A small segmentation model, trained from scratch.
Model: 2.04M parameters, norm layernorm.
Rows from block 9, named by matrix and row number. Rows with one number belong to one neuron. Each number is 128 + 32 x the weight over its row's rms, rounded and kept within 0 to 255. All counts start at 0. Numbers have three digits each. After the name is the row's rms in percent of the matrix's.
# fc1: MLP up (model.blocks.9.mlp.fc1.weight, 576x192), inputs 128-191
# fc2: MLP down (model.blocks.9.mlp.fc2.weight, 192x576, transposed), outputs 128-191
fc1.23 097:099069134098145169136199125114102106162122128115159141137108150132146146131131087123139131146128134163107074161119108160144135133165120097164107083128086160126153093180145106118112039115128119
fc1.24 096:155103095119180158105097101127131182083126159200084096133062167142134139147089173159169115170134165070133125099094104128081148146149104093096124108129136134130122106093131159060159158136091134
fc1.25 098:115145104164099110088141158076073121119098109193182140119141095104134172093176145143121093161118130116118111110141166138134153158103167082099132151137167072205161080113137124134104138134147150
fc1.26 102:182139082121192144135139108198170077128112160109106094124106090133160122071094131137189095115135109125137154115105113119141124123061123174129173117075141183067222147104039066098091186113133122
fc1.27 121:106151120149089130084172100128140118172115139094093151159138120095135106154127159167137144082103095105146122184214139124152126143173170105164095157126185107190114101161112090132097189119160221
fc1.28 093:123171140149128160040158169126099090141136108161098105104124111184144129124124178161115141170205169140079178132143192129145068111124135118137126155147123139115085085084140161166074131139177129
fc1.29 096:145155161092141146166145125100089155139120107085108096113146119110167152188117115111130109130126171050136162131103094139163161144086135154129119124189132163113132071084064169134156112175144109
fc1.30 083:118168154171145091158146134146134107117101149142136114127138163123065118080119094157104126091071129130145114100170109152119127141124100110153191111211121150150137091099104149086132099117134079
fc1.31 099:070106125162050142132093105085111128072112150134130139171165145169134125086122166114119163151165100127133134056241133130108168138127158121062112190108150135165112126096134110086149113063157108
fc1.32 094:149103096147153150094137134112136119136162147175164056146152144057158220129120144169155067110121091184143103153166165099131123106163135110102145152112096143119143121133117130092104143073119117
fc1.33 100:131139160128144125117134100138146199136146070096089106108125110112127106094074137074171129110095159090155084170116151084131089160148151075114139170136197080163082166124126106127119063156118100
fc1.34 090:111052062167093160124109097176119168105107129159107102130156154090172091164119114129115084177178071145063054105135107095142146103150129129096138137171128151109104166111150144075123134114120143
fc1.35 096:164160171111074116104119122099121096134210178142101162135082194134087112135118134156132124169124107133114094067146100114110150113139083151154183070140089123210111077117193161144154182203159130
fc1.36 087:078114159125133098112120129188160120161182069158107086169123132135173113097101102125117151127099101125183114114096125087149101089185089106083165103108068177162147084112161132139122115118094128
fc1.37 094:075084146147064109148183150126141165120097093124106164135122110126148113166105159120132111179092149156138110100087152090154145126081093116137082098129142106136097074137089108059102094174155115
fc1.38 115:094109110151153107101208113131178125130142118131088195170141135150103121146140155111110112115180148174123146122148121050133179101164100120194151149126123127131161122162118095069118146161160139
fc1.39 101:080135118118138155092146129147138038136128073178128196169111098172129168179152144134134135145153125166128156097146100176152114133094139145138079120150096165079178132075131069166111178127083200
fc1.40 111:182138139160180132112140203162191093134163119122166108125130138149151106068217169079142126085132160082156120090099153120168110085147097137134109179136118118121133117103117149165164112100112193
fc1.41 101:083202172086165113123130199079125079133153120123082133155141071120168163084150127100190138077171101146149151109117074126174137164168136137077140068133121171103108122146117131109090169110138179
fc1.42 102:122099114142104112097178105131188191151077114103172128124122083146192138168103134110056132136097145127104120107167155126137048142134163081119121068122153148095098175118166073207130094132128192
fc1.43 088:175108102127065195169175101152143157115095146108133112113160067135134161127152142029161161152108175099134124165156188146115105133179096133096094125157145113148104107153173090091108126137126174
fc1.44 090:103112132125123112117179147136073205100145175113153119110139147106126135157104168111165075120141113140159051113152134092129133146149108141115097184197173102106072094135139135140197083108129111
fc1.45 125:144183137123168154095144125173181098120146176153145170171099168110132108093069172164128170115096141081158159170163136148109054119140129146166064120140193112081065082135133102139167192138128165
fc1.46 093:081135140128138176140157082082123096118091160146151153120086171166125152115098108159122076157124153107155049120156108141152130142121123099104147104136140076099139120178177137127112137091103173
fc1.47 102:130128158161158092095162082096110136154142165124118086134128141136088159084115110103077155104153116058157128142096217106087187159135087084192146142106126191125169152159122132132153128173154090
fc1.48 128:243161140141142130130082128141128152185163156150146135110098122075127093125180126116142170073111101126153144159170124130083077172122160125168052118105154175157149120120114088128074183114131157
fc1.49 101:148161125145143137130113136083141157115115115137157162120110148184126156120112131122123079096160114146094176130149088147087172105149119150129135152140141126158088089117149232188122194164169179
fc1.50 097:086103076083151125083141112080190136201147166090174134197120163067142178120107151112098119161168082148101114144080141189056150112099198118122143133131087094121105111143126118153119151160128102
fc1.51 085:084162124148143149052146143123133133056110204136169148075123127139130135080110148110143130128163131156130196069141075149096132152120121129113138143124135110133109122114139153129108182117102102
fc1.52 101:096092108145086126133147066150073146149099116162107122116089143117116167153071089192140182162060209148158168076172136143186131115080144141185145110123117153158204154127105163146118121179115073
fc1.53 102:106148117123189118119129109129092138083136100147141108166084198104077122147148094136101166113146108125085096197187108127134100136137150138142116096155129123153182153105107083130143156093108088
fc1.54 084:103082119087138151110117085161140134139182117118094149122103104152145130134145160133146134152063182116107146062173163193100119089124105074109094177126132070167123116126136174155027185156143142
fc1.55 100:118092164123141101107148158157138100136221125163128149165127148154128066135127193127130147124159095138154133139108135130121172138142167134129178149174082076173131115148126165100123172153136150
fc1.56 097:165148069151182133161097147105169102123173132178121116151133104164061095176128170153161055152130116041110154148115100118125169120139152127197162184178131166104083118106153140134117095136113130
fc1.57 111:127105124126119127113124193165167154095091124118109115098083127080124196110145123118056179137114131082148089125129059120107143143134110150138115157065053139115070140154159131104160119139079137
fc1.58 093:128153139149119138092148151128085126105111163159192148105123161121135153123084171101084122135105106158114155120135131145124176133095081152141144108077219152111072098136088136139103106091126094
fc1.59 126:128136085167185073155102152156134136166210100183122131107181077106117133196116112168095104109120102081076126120138107141134112109161149137189147100078117141173096135124095176159143081173144121
fc1.60 100:129076140085077111085090159181098150091233120158100155177183168194169130167175152157154142164121116171098132156181098111084108107099168139150136102139069142099135084188139196116161151092120135
fc1.61 108:118120164150140134098073141121119016153168133174152137108115161154174155116163155211122126126082127137110200139144157112102108149113136183115086095135129183141179104154181109080054173117140146
fc1.62 113:089080101140088130071167116145152125153141127158162090106106113097123144154105103160173166117130086174166119098131125128171124104126126120107109094187095122042094162120111113179123154105143154
fc1.63 090:196167101123112094117177118096097115166096160117117123143133097118108202139141177142152092112126142097201149129153142128125119113109094180141118146109109063117126181125074132128114169134157118
fc1.64 093:084093154183164114119179184144110158131117118151199067114159128126125112146156094130131152184121155152104104154092112154091124130115147071064140156107122019110119163148102118105141094164173112
fc1.65 084:137118116207089122096115162085096181128092097112084108169168125088133188080105171149165072163072118104134152050152139165089085130080108112194152139097146098129132188158112144150121167112118161
fc1.66 084:125105133084144153163128088174108119141120151089146154092163112127151126150140077109098158135152104114196182107153186134084159084106084084117120109129182137136114141150185113208116099134151116
fc1.67 093:165172088140177092109191131126157112122113175097145148098168156151185076115123140118096110132140106144116084124138121112154091126108097143168137120133185099089139109105132195106120116157140135
fc1.68 109:114119156108081129125174127102085161105153116112134140159120130147138108088073100128140114172138102151165100092171128129107117119129123107172135162165125159103108130133097150122151170132122061
fc1.69 089:130105134173125095132106196192120081084124125200102172068097136144111109138092139092095054124160174133081134138157071134186043082161109157138122119152169092122115148112122167131098156151112092
fc1.70 093:140144208138125125115130107084165169125145119135124138141108143161109121134138087162127152123082109159174108156176141136140165071122185171142125095168057156096151119127134107118105144116178141
fc1.71 095:106170154131170155132110142111053132160047135136137094153139104145172185106151115125080185159095179150146104178155129148047172134105142143104110148099119134154157122094125146110099134156130191
fc1.72 091:129227084149099130069121117132093135160128098152119115154152140107139167142093143160122112169134099136094139109136138081159053165136132088086064155147167172136085164133179145184100142051127175
fc1.73 107:127120140136187078151130112114122140095159083202127159093089125119115119149195126152152084131156167146132152088156160135126076069139073157145123175076086126150134057150142098123103110136194166
fc1.74 096:134123125156107128191193112107152147130084092106108143098132119153104115148117181141171109082115109148093114126118163127131149104139128215151130117154147069081183157077163132132132166092090141
fc1.75 107:098092105118121136030190151172112115091118091148176079132105133089161113143127152085171093102125185141168132112135163084160133126113153117086120109179078118119123097180127099143131130174123130
fc1.76 092:133155078113140087137098163132116131127131096138092137117185166120027143115105144188030137181187142077115141184103149122094154102147051137130126116110130114123126164138091125136072140151135141
fc1.77 099:222107152171078194104122095115129151128134138166140092106133183157154147169167192159118156132117157137147158067123131171150161140115117139113140172104119060112061148150122098112127146095098101
fc1.78 105:127150061130074169117179161182139115159147070026086097143102097092142114085159159156149091137089127141136142158162162093150121135122115186150068095207150132112146116119117075139126117154127065
fc1.79 104:167171148148112136139060062131081161151165077039172139121112125081141134128155163127093168143090148095135168112138140083102123148089089125141047142105173128164101121103150129140141083115158120
fc1.80 088:081127190133188137119114144129086142147187161171100100166105115078212139177148112136139192110155067078145159113155136131100017180185179160099092128121093178114186129155160197115140131139102142
fc1.81 104:134137120179142092083142159135149192133205155050124112096103159163094114144089114096064142104117064149182131132128102104156159140229103122122151099128100163140145127128157208174088159117109133
fc1.82 118:129131075162159145083127096133045143125095119129128135105111112143144141180138148101133115150178142073205156164124123101110161199134146070161110152149103180074194101098131160097086078067127134
fc1.83 095:137112180127125078130148096083129165141109089153100177152197066146073121114112118139078180166064140162053129128166144110118086091123087147131178109129073164134096079144138167127080118106141104
fc1.84 112:118101005148143088170169124139018113118151174125117199116191107162139141160116115129098104111101199106117126129116137084140082142199113153103135121149146105116117152140147140121111194155181116
fc1.85 099:117133132116052134072089139158130157174112079070166133111161071165095126148132090124126145123211115124129158128176137139071135201132178098151072109113119165115146123112157101190119118140120072
fc1.86 113:140135139132117155121154104134149157118135153111074110156122065066118107121134134178024131149093115190111122130133135115122112149105072080131138134076160111157155128185063076157140127098148141
fc1.87 123:136096147098088145113174170117148061079113099156125134174144053146104156207112158154131077096043114144194137141148097182165126094147067124146145147122078151129093128168118118085122133086107118
fc1.88 096:104138097124141078110143141152150111130115120110153116120117143129192143143061150152097114122169164113152091154146152089149158110157157110165133092077118159146090122110126078130123142134066113
fc1.89 098:164162157167166077085104108142105066187127113144117106115121116137158156165084109137103053099125064102126103179166140098127103153167138074099078143132136079123100133166124164156041141115117191
fc1.90 099:161180111094102109008105143149132114140124162108146153101088137124163113112112190159108133100151158157079123109163130117133108129142166068158096099144150118157160077138156143168106186156154101
fc1.91 104:148125143091164097095120096147150072120203154108127064079074162131111142207107143131123064157068149109193080109147085080205118181113098082133147111086125181145180107156132128155125084108122111
fc1.92 113:097121119157105182116148134143147084147115142147135141104131163171169122096108124153085124164138169189106203145107148071135086132201165082173111155155101094129058075111151103137162126077095118
fc1.93 107:117122122117105100078168127208158129056176181168116147140146083103154127065112179120147109106132118089156141109102169125181169094128124236139130088160127161147107083101109111082197118119116081
fc1.94 103:081170139166120079150155153151100149051103117100129143150100079159084123154129129160116173187123095116131173134186151083111134121095118158135093105169164116160157139148094092145113138083159094
fc1.95 098:049104127140109140157106158220168217086150130171109171117146112142144060171128135118138131137178104146147182084141067094148139094147126176124087076158154052158151096101130163131167108103157139
fc1.96 087:173080152114154131179097122130110108133144143103090134113154124053105192082148095105119121087056105159152120130139130123100089133092127144155135080139160106162099104093136165164160100113052143
fc1.97 095:130061075164122137118088100124072129106204123114130130113119102195146101119135171150137156134101136194142111118140079135128121170054076100098235137167182155124064115153155059148140147100096122
fc1.98 099:112113142130145150130118116108092147151160118104111158105120084098172113118131066076147099198159128151125182090158067137071115127142180147130048124096124097171172124045135155082175123110153037
fc1.99 089:131087112149089113115127106115121136164097101069104096135103132159144116164067116137172149132124142152154153107154129049183153098115108215098099132166149158099092181147139113145132178152131089
fc1.100 096:171083097146163121183167142095101134176127123114137143119166099121165103110153115145163116189061108117093146100130114141133122092183088168126149122134177164058145133115100094180076192157171162
fc1.101 100:121179137125138178116146099152127085249096156082174103086136191127169145059106138125132153088176121107180100177130110142120163179119143187107134107119141122139135147075153106178134129179124156
fc1.102 098:099113127162153136178108148144102176180119122161132152140123141100173125140102095115139134068099170110168081174100140129058100129137130109169091104111144133085113139137161190100178081149093166
fc1.103 089:149097148158100124124146126112113087089109115129119105124126147153069163105155126100113136148138130098062175094145113199088196146052145124136165154138149130101111152123105149100141047163102032
fc1.104 091:148135082089169107152108159161160151134114086119132062081148070126145098094046122151142148142105197183199134164124195123140193164121078119098148132125126143091109146152141150089121141118144071
fc1.105 098:108131124103125196074122071155083130118182153103116060133135114080088114116114173105119086124198146144147075155118152108125135074135108132106133167125116076158117097086127141187122165159125102
fc1.106 096:167129134103149105103114135110084136142095143073116138154119163069172109151136151081119176119153086067126076141175131167220125093136156146178103119063144107177121084144112093177128070161129182
fc1.107 104:132102116119112165109154136200158120163154141095084117156142100083138132124178138139060156065138103125125134107135195161182100104124064146162166153093135140125112110053157110137126126186191135
fc1.108 096:128184162068152081090080095136127173131097174076114116189143104065086116135160121162169093133182108143188128149134108167082150144118173158183081116062090111150101087096149135102205149102125078
fc1.109 119:168133124169178099096125131164124176124149146185128131209135128100144106143089104127125096181110100153106134167139149122124131103141142137129125100128097118148098095118131192125139180107133171
fc1.110 100:139094137108173105093115058175113144119122104094155140128186162075123111107075082117097164097095060158123102192151129069099134089130121136154169133173086212108159120118012137111143145108154171
fc1.111 090:118141153093060180150111137140137159100160147163155138098146141169133105046058138168077143221092158103133165155115084123118176084178131147124152088118177184079162109146139149045068081110134087
fc1.112 104:116116207133163124102166101125164139075102124086140172114084128100141179130101123082145139142150158168073087119110117146119144142103131153088146141175128155162082154135150144126139150187124153
fc1.113 117:134108139168126151198135115171223119124127182174183153152056145168145116197137130142165157171150125014138131155113108063125156106074125109128113108090157129102109156121138155093121080121162126
fc1.114 098:119094107122138138088138182135113115119226109113143195117151159085150123141106122150128120099140108174138090125130104144183157154058127098119156141137139131134171142071149182121108165188166137
fc1.115 094:155127133184142141064149118157158091127099136135126143132147137063107142101126164100076092117137161144046151145145084125137156159110102122129126101140166155120115096092088136144118158134179187
fc1.116 100:170168191142130170125127094136106187137074159142083121086254113150114153141119090114144130137105112102095094104113114115078155146148165075155095097161179114068131147153092148201147130161161129
fc1.117 094:167141136150162131125045098148174072109166120189105149100142160175134206147138162128090116117159101162134137121128128126118089117175167107150058100155140129132105091085138165107119133098112105
fc1.118 094:099119152131121191085163091163125142133078127185156134144131107144136166092152136056186087168170113135132178135103151141099097103093135111121163081108110092143189122119099138071077092100147134
fc1.119 105:074151103149102144182243150107100118123157122104056134141145138131094151127140127095103159072181153106129132134233103144078179082130138118095120107157153115139093104075076120176141124140145109
fc1.120 094:116151018150112083179200080167103175130160097133134153132208122192171134102081092101145096134150182088153055080106170127095070089126100123101143142144145140110144135135106133082137160137146145
fc2.23 088:141156187166093115058090147060149167161136100161133143126081139151133121114165146142175049082166114189160093142130079163139109124127116168136101162152173158162107191170117109151132088069162110
fc2.24 087:137120174104093131124139146122109172172150154147086128100099114186102098144144102156181122130100107108092205042049154103131111161142142129094099114130112166106113146125149091081175137122135131
fc2.25 100:183133128135160150104107166126140087158120147100117076062094134096128127097148107073143112100157110125136160186159098164132157184120110108123120109189133133151096093179172153125138136146166213
fc2.26 093:166098115136171118126170202162127108132127104138115099136145109142088117106172200093176146097104157133143176136046128167108119122183114070094128079166132146128188127128130141107116094110159129
fc2.27 129:103105125088079130179132148075113105182112130111109137153168090109137102191076154092150142128070155115140085142103130125107080155114111126143163114166139097114178114136136077200076125130130101
fc2.28 097:119098102168098145098148113159146139124170168140134116144160161092165213172110138093108127067087172108133158113190141155102136073210143082085150193161076221136088107147127109140151153069171106
fc2.29 102:170142163169075138087143138142139126168134197146142079090147108119156088128130115106107151166112086100126136054141141133117130191125084170073061180155122099118177140106112134162103131109133104
fc2.30 098:145156117115110141129172168130133091153195171146126128141140156059117154116144129062183137155130127095122189102155114097077112155142111131158154161141178151139045159120154135186105088140129142
fc2.31 085:121140101098155134102096117098138143144146123161150162112114150182140146129107174097088130152087128119165170091190147072158116073134111092107115199146149097131134137069144065101154151165111118
fc2.32 094:119071168067145101153102164065118111170167148109131092149198156099113111083162135105163119161179132117100104128109149134136165197058145143123099108163116172158137172140129169117099148157176081
fc2.33 100:095121133092113061182131125070127090121138123174193109073151065182071165175114165123205127127162119104154110163157164197119122136140150111137124130137160134115160162137157108126165118148127132
fc2.34 096:110235163096192115089101053071111108121129131193129116137074147099186198203104077145152056207177125159135146113135099163117115134164156170157100125112123141178122067145076097133100130118119091
fc2.35 102:120128148147120103120062177123094185146098072131137149186179188121072093084151166176161122149180106095182078152105149150166147118136157052147158135137213163143063135130061081143111099122101103
fc2.36 095:138105150135177115124153178139048149075160095111047115090099116185129137143149163160188147082152102116153093099106140124129084123118103134178190105120119095118127128134198096127131130140168114
fc2.37 094:098103128166131088137145135173059148176101123102118101067131103119168164118133126141153141141149091102121073152093222119117069140117103164080131073129151139154166173110157152117096063095096131
fc2.38 098:130130139115153073131131179073165118135140129126166118118146139158053168131119111151100096122089097172147110145130063121135084162143146220064119186147125184144127088126126085154154158124084157
fc2.39 107:110100088161070106101117200111145019137106098062123087141135107109137138118143160066122099151130137139106137187152120180129186095177141152133105113070152099081156119073073093096154055142100166
fc2.40 084:114195132084109143150087152171105116112110072114137107072135123153164107147186155100122143159167158122128081088104133126094143138116146137124115165149108125103174129141126090168097103170129166
fc2.41 087:152099123159124098155105134116108162120136107184178066086211141161106149088162193096158128089098090137118108069115151164068078169096130131079137152076155130146142126131086108163183107110119150
fc2.42 095:135110138114126168114135194136113143174160114107214188045093148104175175107192067101141130135110161128107093128085108109140157111153122165122187095145123127184119141150135121115171130177111133
fc2.43 095:152077143130126086132134163147085175132116096064109169192116105161078115122081152134087079148132139099162120166130180122135158115097154092084135122109132095118152169141157140117157116101142183
fc2.44 110:110095103098118166164138108189115081093119065092098134143134161122090180135149153120186072117123115156107105111179088118128127083090191159094170123110096134157154183167079151162123142131121096
fc2.45 133:133118141124150099141148079120150115109059098160100115093140148142143095063129153175120055077148125061183122107156073133087129106069153137148145128175116081112081156131108170082118146117177173
fc2.46 094:100141173096111108156146098129193125164102086116117122181079102203154121137079107128156119151143131096145150148132149119110109087132124163131121113157121122162170191097092145130166075087148146
fc2.47 090:124175102151140149188118135146132109087083129168130137172130148155136111124103154133141087125186155122089145141090178173186060131133080169112119147124074111069082110127130154143141160090117159
fc2.48 111:121129132066166102123100087169154140068162161091064142116147110143164125133108125222119122034093170088166158095123080139079167058086117179132103117168108105126109186112091152079128144126190163
fc2.49 093:162136088191082165082102115123128122135061097161132117134136153140111121134164126096128113156108216119101149139129111126128089068097106138158121125188095074152129147115113073077142140112111144
fc2.50 098:125170119092133125082106064079124191144011053093130119072130112086108092129155113141089104157108140133091151186151151123163099158103088137154107112164097097097094147103149097122115123082110089
fc2.51 100:086159116137131082169102167148092163159089092131098154075163144112172129121134125117170088154131116151188147104140127145157133144166117104082162190068143062095139126131135128138131133123148121
fc2.52 095:088097168172165147162158139124118106163155139134162146125147179130106159185137081153100128106167108101081127113140146156125158127125082059080110083169137092179101167091145126067080120078132084
fc2.53 091:081092121113104164095102112148157195156105151097075117144098162103133158149141147094089102174143120118155117142161151113125108108130156128103115099158132135136112100091121173083160085093089145
fc2.54 094:136148152134153122108156170133121189088087078219119161108213104158176120165159137142148134174122129128193136092089108109148125118137130096086031151134064123148104096170161112136098157114116154
fc2.55 096:154072159078091069086137171120130141110139106151114100161108141167124098090142136197102139125207154149135109059081158115067117138105144111181150120117126203090090163132093109125067154123159160
fc2.56 111:154161143146123156178153138148083097112106152130144111129128143126117199153106144130122044149124057131119159148143155104118121079056110112104084162130081095080123199137073108124156114150151111
fc2.57 088:149107139157094112128071132162113156066155092152140110156054069127163072134088136121110122124102115090093172119149131161128124092121096120115077108128123179053078173126107104126152120149096165
fc2.58 090:148099171181090140179118146163109148116136102077139108172074140105125124100128144025118177162101124183103146113107143122188124111205079166132153108151072116102160140172116053153113134135084141
fc2.59 120:164161190161095093147159123114165146119158129085131121128141173129135129105084107136105222125170082135124092162105111132125132147150228123060160116101185094131128098122113126122104108185144147
fc2.60 099:124154184142106106141106153131192171132156169125106123137195140130072161156094128091127126162082115121164168126168129144113138139147081157162130112171145124165174129142156135161156096135138144
fc2.61 114:115113117131123140190119158131091109155164094145106131112177198148145120158129117086114106163085118166131097146116149155113112154134082137099068037077128183194164113092090084106073090143068101
fc2.62 107:159161096134115141178132144162153059147105122115117106189097122100125106168142065073090097068126200144112063111149179113104112074104151163155099089044096105145120059142129122161168127085128142
fc2.63 083:125163134147145153129166086086167152085138125087111179125142109152153089144125165083202167146164128154084113114109128131111132163085178062153181105138155129079138100120151113184193120155165165
fc2.64 097:132173095115169155080145121127142122156134135053129115137142097100128168197111143151150080202148121127125131122162109144061145186197119105140188120107159083146138000130086078141095142118124164
fc2.65 096:136078114097106124129137181075122189159137165088121122183159151099126168163129216124146173136070131136102130116151141131067118077203146102117101131184124123099163080139091087138103125177185142
fc2.66 100:171155141069088096059174066183125159082165152166089121144192137106118100104120150133104131136159199174117124124151171126125131154145112135117154093145154178095135155136123128148150125120099104
fc2.67 098:104201086159096141142095126116121134142047137149132127136136153143128050073123092126122186104124116141123137158165152140085119144145134120169185167086148157124166121129181099125147149117152087
fc2.68 109:090136151102176119148148112067150136077112164093103163180113165139133132076127150110091127164083098067134071106163110073074130035193181090113113158077144125149103108103126191140082140115157140
fc2.69 082:090121139129136102101158129142161152100117174164132135135059147175108138133152108217139129129136117196146130212115166107119171166102146196145153132061133166184073124141034113041121107136168125
fc2.70 095:116078131108102141139192189135086094077150072147169101181099103141064119123146136126131171149127114129144072142099087142058116120177079091088121125129151110150159128096104167134125157140125097
fc2.71 102:145137096182113181101114118152081141136196163133184140103167179116134132109142116159109138056133099144113135197185173158111178131122119109153122194092034119057166079161131138069156159113116153
fc2.72 100:108142135137123104156123141130130137079109154155145122117135175098056195158130134127124125064155145114075179120148152138129133137152106085112119147122171135144089167087144139129185107125106056
fc2.73 093:128154108156087140046120130190108083149087132101103125170127137143128132140054188116143106166147108142076135051133122115138183130137126148105121196102129130117160197161086118135147121160124085
fc2.74 085:074090138130157093116123111149122131168146135131157100175114110153155040115107089119142105226188141093109104109115137163149156084157123128169139113115146064151102127054158116096148157123125174
fc2.75 101:085115122147129116192164073137110106075172101136171166178109081137111135095089119160177082145161098148146119092146146140167180063150154155101103087090133122174086140142115137119107151072166075
fc2.76 092:147134146127101146134153128118176135122174161124111163217133102189019143135136121120105122182071157113144161146155157155144125167124161129151117102198111057111133150144104139114091156130114178
fc2.77 101:180126138142130113121112092149121059113111032130111138115170063150138131163125154122111156141134131114112086128125163111123130176087151114161136048121161131128132127155135035140158177150153151
fc2.78 103:128113103053145099086189171157144104144124101119102147153144163104080175133134097128158162121125172122124116198113145154050177185060124143118156143145116078112150179142102149074102099122090100
fc2.79 087:136095130074156127102053099118123152122182088182147138099136132120170107167122132164109146121118136138123107104054106135088109118142065090172110117163100193135138091144164117152086118122162140
fc2.80 091:131099146126126047181194133074102187108122113125156128181157138093135172137111131141148147131099089132110105092117150157073144122129091149191211116172228085095166088106185164172145132166129143
fc2.81 104:143159182080115087103118039143125089128124098193157087168153148115100161142158079210127115138186162103114137102120127129113104118052108142098154113082086115131152082114146103110127143142152127
fc2.82 130:136179027108135135054145143158145126118156127112088176134220155122169082083148186135169066123154089155115149081144136091155162142132131132139108124118071083060100110119090110115225122144154103
fc2.83 095:146168102137126130131120061130094138119058151084137148198166072109115176132131099126108125129131154108148060170108102083155086127116113133089077065125197211092131159118129106100128157201143174
fc2.84 080:096194126127136092033152106118142078165153133178090140162091165151090153087147174143091165106111139093104103122111050181095156153087120147088179113126164132132139116222069056134140131179136071
fc2.85 084:107102123196147099180126132220154075091145078137111125147123071148123157101107128139064103108115180189099105120158116102122151149151107205098098066118114065129109060085117094157158128128158032
fc2.86 121:130095142142118169128159122150100149078119079130124141125125122120182084119133183164035181146112142111177136146129165026155190081087128111160131077103135189122112184108075148126108122191170126
fc2.87 088:111221119110169083133112129109125122134144180119155162098108107116082118136080125148108080168111078121122123150190096181099072072154072096195119138126143060153086106091126124116165179133173150
fc2.88 089:123165127186173122126113181084079151139104155118058113119108186164159105074166104163119075066064174110129192119066144129090160154096143125168106087148086077117063127123123126113156144129129126
fc2.89 089:152141133096097127196145143119105088113102182083125101118183180139081142131186086109174119104138130137090126121226122119167148162120113103093104169076109146108073127136102099169131098154051128
fc2.90 111:153138062164104126113095069187091152130170118159135112100152222093126121085124141094122081132148142145139130164078119127144162101142127115088081137091093174136114144107121082096101093130138131
fc2.91 088:100069106093122161126150129092117106144082057116139132159083150088158064111208174109138061121146128097123120143073074160156137078136152187155049069165146145123166152100156153144140092159121137
fc2.92 121:135061101141155156128123069108106037104130153082120137111197131158115102161136155172134112084107142124151105114079157130117146109108140034096122106161128161168167083113123157152151150187077130
fc2.93 096:139090110171189120107157133150110127165090125089133110155125119138137153132123137195155140102178130131135190088144141148137170113113135105142097181127103136062068202092093120119189134128136133
fc2.94 097:135093105101158105102127226174119056223179126169191112064086113127131090170156167139104124204160120146146163129224127134136142149174113108133170105083157127113138108091173106146133120172074088
fc2.95 089:087164193097106113131187147141167121131177170123144129148085097183131149166071049178169132176123138123074148167124096161125149098133094126110140150116126064139126105157139149102150136122157111
fc2.96 094:125154177132071120128121041137208110058184116148120123142089092116112126114139164198091074119162112178125180193081140138147132108120107122113134125142134132177103138124101127151123091194177100
fc2.97 100:109139100168132147181107137135119171153060115149117100079102118165119141132140151137138110158170101155137148082156106152145124144151158116109108230112115099136126143123159144136133114119087131
fc2.98 088:130130124106189083196122161132122093122087084154120125195141091098146109157157185114081141160124132107174127097149095098141133097130090091110089146154134053074142129069165113144159099105099084
fc2.99 092:130141123112173113148169135158192144127062170156153151200163131111083124150129131115125114095152148137161148131103126182125081168107114183094149147114127112096109106157159083099124160126211152
fc2.100 093:175080136096084161107175126090160166090187177086120093171176102149133156082122105173159075160108156127115074155143122135152130128125100099126150098099126130138143176125103101133147163198187167
fc2.101 106:101190121132115113185120200097127159085090130176142116142107155141166134095082160157130218085095141156032146192142143137092108151106127137143152157167130073140095102106101168106161167074094101
fc2.102 124:115106147168179129155149141059095110079140072191179130134123124152106178175103127139161180120163091130082164103162166170112143102178118100099195131123142090171130093135141098158116158129102147
fc2.103 102:136167138140104120147135109101128186161154175133137160205145086119080140103081141157113102094116100076102096112128115117151086156169116120106133132139121159103118093106132123176148118098082059
fc2.104 084:187110132115131157075129146147126112094144140135125107201071119187075111159138095148121165102098081219143085135118143137175126155098148091112125143148127100104158085181170086126178164159096134
fc2.105 086:144113082199174113175073177135128113123106128153144171107129140150106193118144168091131126087117076132086106149150134182089170112114167169187145101090045092117093128120083133099141143092166106
fc2.106 083:157111121111115178123073120177104115116136101145100179079162147109132177169115162138066138181128089056090104144167129108058108126170107109123134141192135079140181177082098145101166083116130151
fc2.107 108:128179113139100163109125194120082169104173106117176155122194182114142121108092135105026075145161134180087122142116161137126122143165115083134154152138142126121126136105143101111109117159074041
fc2.108 106:118168123139071109135152104107131088147157112059136122079132131098084140164122128146117087145144104120091169157171175111130136164138104124244077114155137175160096133122116127111125101139104104
fc2.109 104:133121131077203089135082143147113135083122203147138125116139178126097121093112178139110114161116131180131127135127083112149089179102098101147125168138172111137075125099137068115154130084132126
fc2.110 120:157111103093136122082102167163154147109120181152116145143070172149090161116141119168116106125152160137151104137098125130177123133162139156117132133089116161166089151097125138158162123120097077
fc2.111 089:104176118159150037148193174164130178153114185139127132145100077166115084043126081162093127110183132105168146140114134161114145119103125095110144128166130119108106155103130184130107042159121088
fc2.112 103:121074088187126105100103131137108126180141121157110127178103161087169035117158131096126148160128043133074123128103088163112118158116176165159142166175161136148132110108151121139162074112198113
fc2.113 118:131173156117087119139128116166121105075156200050144119081114087109151143095112135159126178162176114081054166133172137130131119120112150139063118140076127128120112086140122177079092126169112084
fc2.114 096:133170101151114122132151132151152153113168081125126119068142169157107096114105141126138090095100147150108108175158183101106170170225096049155119120099157159145171118066068101162093155145152130
fc2.115 104:111157110093172114157119109170140156171144168107157113095071130113109153120116121104096166118203106127139150151079118128116108165177119085157142116169048121122037055143157119125098079144135167
fc2.116 105:160113144121150070121176071145072108143132158144086126170109146157091102127096131173096143088077106120209162119104137126236080121180147175109118123135153139119155073163137117123176106117143132
fc2.117 094:126132160162121104098120080112123129132149136082168135127167119118118054185119093175158037181167101143171146100138080173116130113121117158147074089128126103129120090185126078167079108112134099
fc2.118 108:185121127076163130110096064136133159138164167086166120117105094120140177135135107097091126131141100046093159078116120102147177190211139154138098174135123121161093095179111097088117127076139177
fc2.119 091:093156100097074139126135109043149137116151083176196164112149115130120125093147105060092132124128164136138116149181151118115137155136136106122129134161118098133117143128079127173080112146000143
fc2.120 088:124114128107109170111108094183149105128130085179148127164122116103078139109141172075100134096100104148162125123076124083146135137150145109068123135085153108089154191086078167171150107122093153